config.yaml
arch: "unet"
model: "spectrogram enhancement model"
dataset: "synthetic speech, music and everyday sounds put through simulated rooms and audio effects"
train_examples: 39062
gain_aug_db: 6
noise_aug: 0.002
n_mels: 64
hop_length: 160
input: "log_mel"
win_length: 512
task: "enhancement"
loss: "charbonnier"
norm: "groupnorm"
activation: "silu"
weight_standardization: true
pixel_unshuffle: 2
widths: [64, 128, 192]
blocks_per_level: 3
block: "plain"
attention: false
upsampling: "nearest_conv"
init: "torch_default"
optimizer: "adamw"
lr: 0.0047
beta1: 0.9
beta2: 0.99
eps: 1e-08
steps: 24100
batch_size: 128
epochs: 79.0
lr_schedule: "cosine"
final_lr_fraction: 0.1
warmup_steps: 1200
weight_decay: 0.1
Rows from block 5 of a small spectrogram enhancement model, named by matrix and row number. Each number is 500 + 40 x the weight over its row's rms, rounded and kept within 0 to 999. All counts start at 0. Numbers have three digits each.
After each channel's rows are labels from the 100 clips, of 14976, where the channel reaches its highest value: "responds to" is what is common among them. Only what is clearly more common there than usual is listed. The data: synthetic speech, music and everyday sounds put through simulated rooms and audio effects.
# conv: 3x3 conv (model.enc.1.2.conv.weight, 128x128x3x3, standardized in use, each kernel summed), inputs 0-127

conv.61:525497553559544563578545522434575511517491552519497568528509470515477503526458546517478499530584477462515503431519442501438488476528420466509495515467505484523590545509539579461579534489580521490529494513544540528542513527518541500598465567485487474471471471452508546420543555524405439471445494510546462493476463460480499505512498476523447425497517471483502452543544494464499488496463
responds to: drums

conv.49:557453500575595523577543537489551526510528544527495522519482440502497515547565447546466514517521515525477501474492470500487496434539451466477433529543504475499554466471527517481491482506494496492513446397397446491494449537508490478515511464518462511492539481440467531550572463545536542577490501535535482489460503507504506552565513415516513450498428525579616508473539532486428511490544
responds to: long reverberation; far; speech

conv.78:540444516564567450519494544454556535485538500469529501548561544498470500582526437507491502534498444464462439464498517460401475461487505475437436436478519477544538546510509524527518528523508460437549484526523509530544514563545518481566509500472540519464509533461487506510503554475427489505481586541577551506497572557554515568603524530561519492558503498515490531536446489487550539455539
responds to: drums; dropouts

conv.51:469448509529452484529517454500522399491541404522441484506487487515529459503526521491574509529453462580514508471482493520508509592459539598534517489547524510467507520503467492463582472513526488505527517517527581547524494505565481505568515531464540493537511492558557543522524503533574469443439549458585445516480481480480468483562406443529418521537557447489518535522508476526457504446502
responds to: dropouts

conv.27:533508541585529350548519490563544429493548448470512501513470527503537521523439475525462521472489497502518428523533477500519504560551555523431563474437505553539542560495532545489401467517534475523483484518443530500454490476546439476433524531518519492515470481501532501522488473539533455552533518505460549505500433409522440502458492577497583534468502475516469478454554461494540499486509
responds to: everyday sound; dry

conv.116:502422516479514472508510475504500532472491534470384514564531466497558508524517509489369463538515460509499596513539452515449449447517452470481514511525515535457507524512463487514504487496500500439504534558525541472483537609521416438509503581511462420493462510540466519511505561507529463495446487533543526503534529510514493479533510504558468370516517517507538506546496434474490520503600
responds to: drums; dry; number of effects: 0

conv.126:489500448498493583469461515461501514484482466505498518473461460499560514507491504518519518492502471491468446487522446484529527520609518489582510463418578537485471482470569453535480486501439437525521535599499568550585546508427560384550504628466515521477473507498475457484456496464469447491500505495466452460524473496466487558471472454463504497496494530488473499505417424533505520491496
responds to: everyday sound

conv.36:486560476509491524511447533485442506432536478574520459502506540533535501507465579454451490504567461508485471499523492517543516489520526515524456491498477511549501448544541515539580521538519479477522487478510490475460529533596412552444463541530506390507525521491532555519597516553426453516503518480532514508541540450485581495519447458538400506459524460543542572480416484483471510561519
responds to: dropouts

conv.87:491489523546522477523544559483517465379530469548537532554432417469583525475503572483535518451544497533529485516524507512492510459497450502536466533474514467470566505550481520534487444512537543533483484499515498546452507462497468503482469481491482503528523503531495419576471504579513429525517532462569487513510460526525408489573504505529446402555453493481489506534394434487515569552479
responds to: long reverberation; distance: near; everyday sound

conv.44:492525518521486581521544565495504430489559547534428455518424393504481504379501510492484484541551457501445600514512471463473479603508473509464482529515505398477488482510524514510531540555520530562511478446460437476455457449492437549485456463494539532532591501512540512519483452509510502480509493481532461538574399520493516509544516497531491484469514509478503484490454497523445504537485
responds to: everyday sound

conv.25:480436505522476481549524532454513486523521480536483490462532525521482523437442525486544516477475517541529490538489538513448510495482514498542470522525547474462567431497464563451519542563577516422529487409478498527528513551442562510535509501521425340516503430463538489504518532566531519531506585511537514458519466531504550470535494475508379492556520438510543465522460523485547516528505
responds to: dropouts; band; number of effects: 3 or more

conv.94:572473439519563472563561491535521549446520469551546490440485425497542505461557582482513597457522513521526502517502485551506533495477504485498528498564531458437613452523527514493466447510453497484513497494488482546525453484513439503488518484520474444509480515494477404513549559546536497532499440521500485507527507558453427534555480471479490409523427480559536538456439488548450508529556
responds to: long reverberation; distance: near; reverberation time: 1.2 to 2.4 s

conv.112:539508507559451572549474493474534527451507493518489466434473434480580495406460517494510516473500466513459431516534446502505532491518492442536468579491561564506557447528526505515527487508505501464525553541466552559550544429483531533577478578523473482515497488467477462468526492525493434443550485450528473452536467537416497518511455519478489520526505574479464540517380460525520566504435
responds to: everyday sound

conv.114:516482490547499568506453503460520537496520483522456503488495454515532476488528502545510531487511502571546437512526495548518586559582538488566502481444548556461496483463461438513497448492446432497544533590500540549588543448453572445585493554473513533463518482507496461494474466484478423460483507444471424444464461484460473519469426440468525532544523532508489525530419485500506581494496
responds to: everyday sound

conv.41:530466536500504564529506500528500461514532536478498464458427530522552509433467592503595552355551487475487525396490477515477520464530481527489475471503536526520543399530553551521543582521535501483463488459461532524495472553547437483482472558560418475480442479476501483488454511513540523517463476498436477494536434497528525529449483484483491486482549487469462538522533487546530469494424
responds to: dropouts; far; number of effects: 3 or more

conv.63:512499530574546516565526568461573476496572533583493459483475511543563506442474504511452553454528525576503539526597481512583447467522511522543474511518446476497542501504496558457568493537554518494487490385476473464448530495435539498464440509458458379465465436509452528506545493537479479502497476501488473489554452486499476492470477491533453487497560519530579530485524483550505499518521
responds to: long reverberation; reversed

conv.76:532458503548449547580527516520556504463524534406483496514469495532449490487525579494404519501431562561527460470554463548538460539575474502483462474518499512502567513508520517433450526482512573487495498502416512486471496564514503499523584487482525464511481474494522444484511489540575472507503460512537523515477518581572503546553499493513524449506537429460446587476443502534494438426542
responds to: drums; reversed

conv.120:538473507441537494465482489535455534505464493547491512539571489509580549534476554565530547550477509562574501492505459557554505467564491501530479475503536474469524424475525443502538447465426487457447487503424494554474485465462430381505465562543545536480416466467426481542510531504554518520521459499456449413471506449470504485496453486516523450507524501561492524498507409489513530506480
responds to: drums; dry

conv.73:576525519613570487591505488534563466471530542527448542504464461475466479527533484574467564483527507535541521466560479500505543575506537518460519471500512447529531478490578530475491580498512502489488458435529517521562478486491588557507511464533495434553527508433439470536439474557506479554448512488579516470544472532469456455573506503486496513506425414476495496480466492485521496519468
responds to: drums

conv.10:530463574571469510572586555537588509547549496492502503471496530488454497444481518510452510449475570564564498504481530556506471441495544567572545461479465462533522538483447518519576487519550570502453483386499490524482475455391518543509548512464484496503433452518506454469489512521500506494482519522501491528442424457537514407478499464526488499523543470496531550520504533551534478496474
responds to: everyday sound

conv.91:475463521517604490575506523438492536514505487559525463493481474479553468536501484481464510412429503450448426509485468500558455523468472583534561541499560491524629441493501555477525434507544492471513510529497499538536505492464429463547495502561490498497440468513492495538459519528466513478571472458499547550523532511484579516452525552567498511436553453491506503433510489549469439448512
responds to: long reverberation; reverberation time: 1.2 to 2.4 s; dropouts

conv.56:507467545557565508559478490455589471514525538412490483540475494470420489516477413459480487550443502526518469497497452520490475476509530533458540485469547415541559574503522559485540516523517480555514504503515451490527495504534468445553477521524552526470440518482538516440478557527426461485506511577537485410541511418492480516524438473496557490530553521530508402530497460489537559430517
responds to: everyday sound

conv.95:501533519539510499560465471525537569480555509536486449515571489507532463576523452503469541540395546520533537543486486517526433457509453499549520568481534465491519515506507537490476469586559529521526516527497522507502504503527454523536487563510491504449476486456524490464428464491449461416527420559497432467415548459513405444495494418501547512478534500437570482493449545498452535456470
responds to: long reverberation; reversed; everyday sound; reverberation time: 1.2 to 2.4 s

conv.29:476535488514437499528534501527467508514498474531483507480465539505542477509510525527517513451565470491507496471494509450520434517619495546518413525500536479508545495516499545417501502475545492551526387450486542566473516521431530460528498520423467543522450425475451456521500409536509481518493479494518488484473548477548528529509524470574525575547587387580540526530507459542486529527540
responds to: drums; dropouts

conv.42:530406506552527499554550585528580491428523483534503463469484484487479529473523524442585558517454527534502528493475492499480440538438456541481543422496554472489481417483508470496559515499498506489453529497432436577508482405521501550556544515520464507515515494468510514461500511502512474509495537500569467547545456515578488547590558507473525427557483497500542503526531545486529518503405
responds to: dropouts

conv.8:466504453494503505498499476439512498497500484483519482487460492504461447525514439489457488497519516457497477463460534439497557522477478441455445456479526462462450503467546475460463481527483455540605579566563529474522553593613605602521564497495512511505535537475489407462539452437448506484488544468515488492436468496456498456511474509497429570454495529499474475464540521480509472446528
responds to: everyday sound

conv.62:479466520492478511488534560488486492546503506502476513480449470501528473525527517531500506483525485511516544512490518497486462524503524477514520553541454503516492535462439492488507489522517531511488447445476507507512449535465494499510511463513459522545530526532504522517489507503527519504479532481518317518411466545503483519512503226515481535542518502531535512522543487550473540551531
responds to: everyday sound; dry

conv.43:498423549521582493520505512507517469505498527480472503485494505466563511486445574517445533542479477527480481546462470478498446443504473478444456577528465435380578538513485555502456429522524491554516484474493500545470493516485488531492508503501534527533474495478487430512390513513510503481556492424512548512617535482519465546506561573517419421480502544547494467495482517519536534533426
responds to: everyday sound; dry

conv.108:511518488528519476508499511532489531538498472459478503452498515512515474502508477508488511543534506501505497520469541478451541569568520443469414540507456484500526466562512516452527508515516408425534471468495502476526489597539469451495511499492454487477604512521511589533422515510485458538548519434497529432516424457461557572497421563431539495572500528505485530479518598444528585561479
responds to: everyday sound

conv.12:497505453524548491543475534512490491477513468533483488458534524449495462560577437505499560450490452420471419469497451426552526474392425483490524536495536537522524477474526521550498531559498498463503539513516492492537544516453434515535441485528515479524539567544532503522512493504459501514557468475546532513528581610454509445543527491532478514428489516439501365451477540511482475497469
responds to: everyday sound; reversed

conv.122:523461465476495541486487561479458460392436474486415530496534491464455477529526499581460451490465427476445534502502408518514448551622489526472483455469575479504517528445500494513547509421470503540472515555465457493481501488512464482492467571535521528494470523483524507527477495507507532516456495512418510493544516476493536551438527458524535467443459490521454489434466376518456449503529
responds to: drums; dry

conv.64:539456530510508497525497543564502464511507500496484545464498498508499464430480531501484499497463519578484418494555460566500468510444529506488495502453550481529515459514576490465499531459489498491477463492494483511521509513599500438520462536612585450602456464530516484524494534579564514500527458563512412501491453504493386559516510450446541510566507411504434492509560486531489538498477
responds to: drums

conv.125:497490450506491579473461533467505505483480460510497505457453458491552501491503518520526521486515472499494425475513456490517543538581522482577489460431574543470471483468515442556485459481441417514517553611478569558584555496421561403564506601475516544482480515496499465501458480472476441503502519476479437460496450518474492552482454450471538502514510536502458515522425449533521537510499
responds to: everyday sound; reversed

conv.83:542542487558519541560410476485538530452576512504529529555547470551547545553480470496496494525470518512507538504505497498431486387519486489514536540480497486457568453468516551560520520564568515475513493510508475432533512529464411454539421500420520539490499535506542546516509456560498498447535472525534483471407509479500420504562496528466503498540537515487478525573481541463486583427473
responds to: long reverberation; far; reverberation time: 1.2 to 2.4 s; speech

conv.21:485535460496489559497512479527479442519483469471482511474429433439564459540520555456524582543511486469472502432426484470477447514532489507496496518528491468508480500462547467463443485453473461496503455553530614624555503559425521407526562538498455541532459570511477445482488476486472491493485516498525460526493470527490470631515487440442465469502497488478499531518488446517539500538498
responds to: drums; long reverberation

conv.89:525509492517535488507430514510513565463572564581571515440509525575521540393506436455461465489524505521511533496533517480508469368505517495526479519564438460499499468509523497476520456517495526480442479462460507544460498494470500478420497493510506490446440477430459536603501520564548484527588472482495511468539497516515525457533522524538509475520586452575485513508519542566483561513484
responds to: long reverberation

conv.96:505500492507481454516506496535497376511531522472503484575551450503459478540507486489399497555491516503497524487570542481508468519466471555518460573565500563477540499554510529494476509518546385460554522521539452429534472502547453544557506528487521497521590509489573498481590450492481452503519523434543554502495499555484483497558418549474439430520540536516496480511436471490457520513498
responds to: everyday sound; reversed

conv.88:421550473431456509501475484431501556429507594551387461545497491475450414475467511500506550459541462499460504526517554466500480527471541474532472516546530457542546500505498520465467487523585524401467523517490529534483506474464457498482496516523504538533522492539531500524511467584551501502486539466512488529465429434588452532506544536513514473589521512476511527601511557524480545464505
responds to: long reverberation; reverberation time: 1.2 to 2.4 s

conv.7:493496497406525492430456530523411494482420440537464536505524448497568568514523541545496534508468516483528421517477509519447506509481460473568443535543445447476592478500457500576559460451508502442479521499539484551529501505561491467514526471558472525517459500542507533542520558535620480508490444491434501470469487490513537497447510499512521408508476495507483534473514404498495514482576
responds to: drums; dry

conv.0:513411530481487543516508468453503535391490539529511443531515541524520475497481527493504429506509562599557484531545480592530511384529528500533467494484465525480516435501455489517555429473478515519532525518472489392515551502491548531567482520530560522521537519535545508511475533563514420490503494477545463489482510481489439527554489484518380479514537519500487461503400498506466502462486
responds to: everyday sound

conv.53:528513488555520509542474477517557475547509460463596541471561460555424492493541518542487505500500513538548457389503482512521514502526526518497526525503509511567508477371430471469441508480485500475508491450480523441480479536489446496481504458501491452533478503509509593548521580545491563529460455477526472489396483532407506480509485377500530561493480525513466521522570502457493492479539
responds to: long reverberation; band

conv.99:468525541499474461519528483493512512470480527506486490415420424449530455375368559445530513348470516477526470432493529504437474503533513457519490589522501507500560501556545549491513515508532456509504509537531547477483517513541469513502511534509537557550424526535544512468524500517541487494511566468522534532542486489467480584482484533486530440509494542483466485534479470481454489458491
responds to: everyday sound; long reverberation

conv.92:537524534541541514527502535538538492493516521499428521339519261524412507432526502490472502442525507523517479351512499523475494510504502466508505520540478537514536457507497530555532552511535495438499523521524511525545523512521541504530528529540468511515529536509503529511507523527536474522493518488539503524543510524536502561538525485509501475531509507519520501545519487500492532502506
responds to: long reverberation; reverberation time: 1.2 to 2.4 s; reversed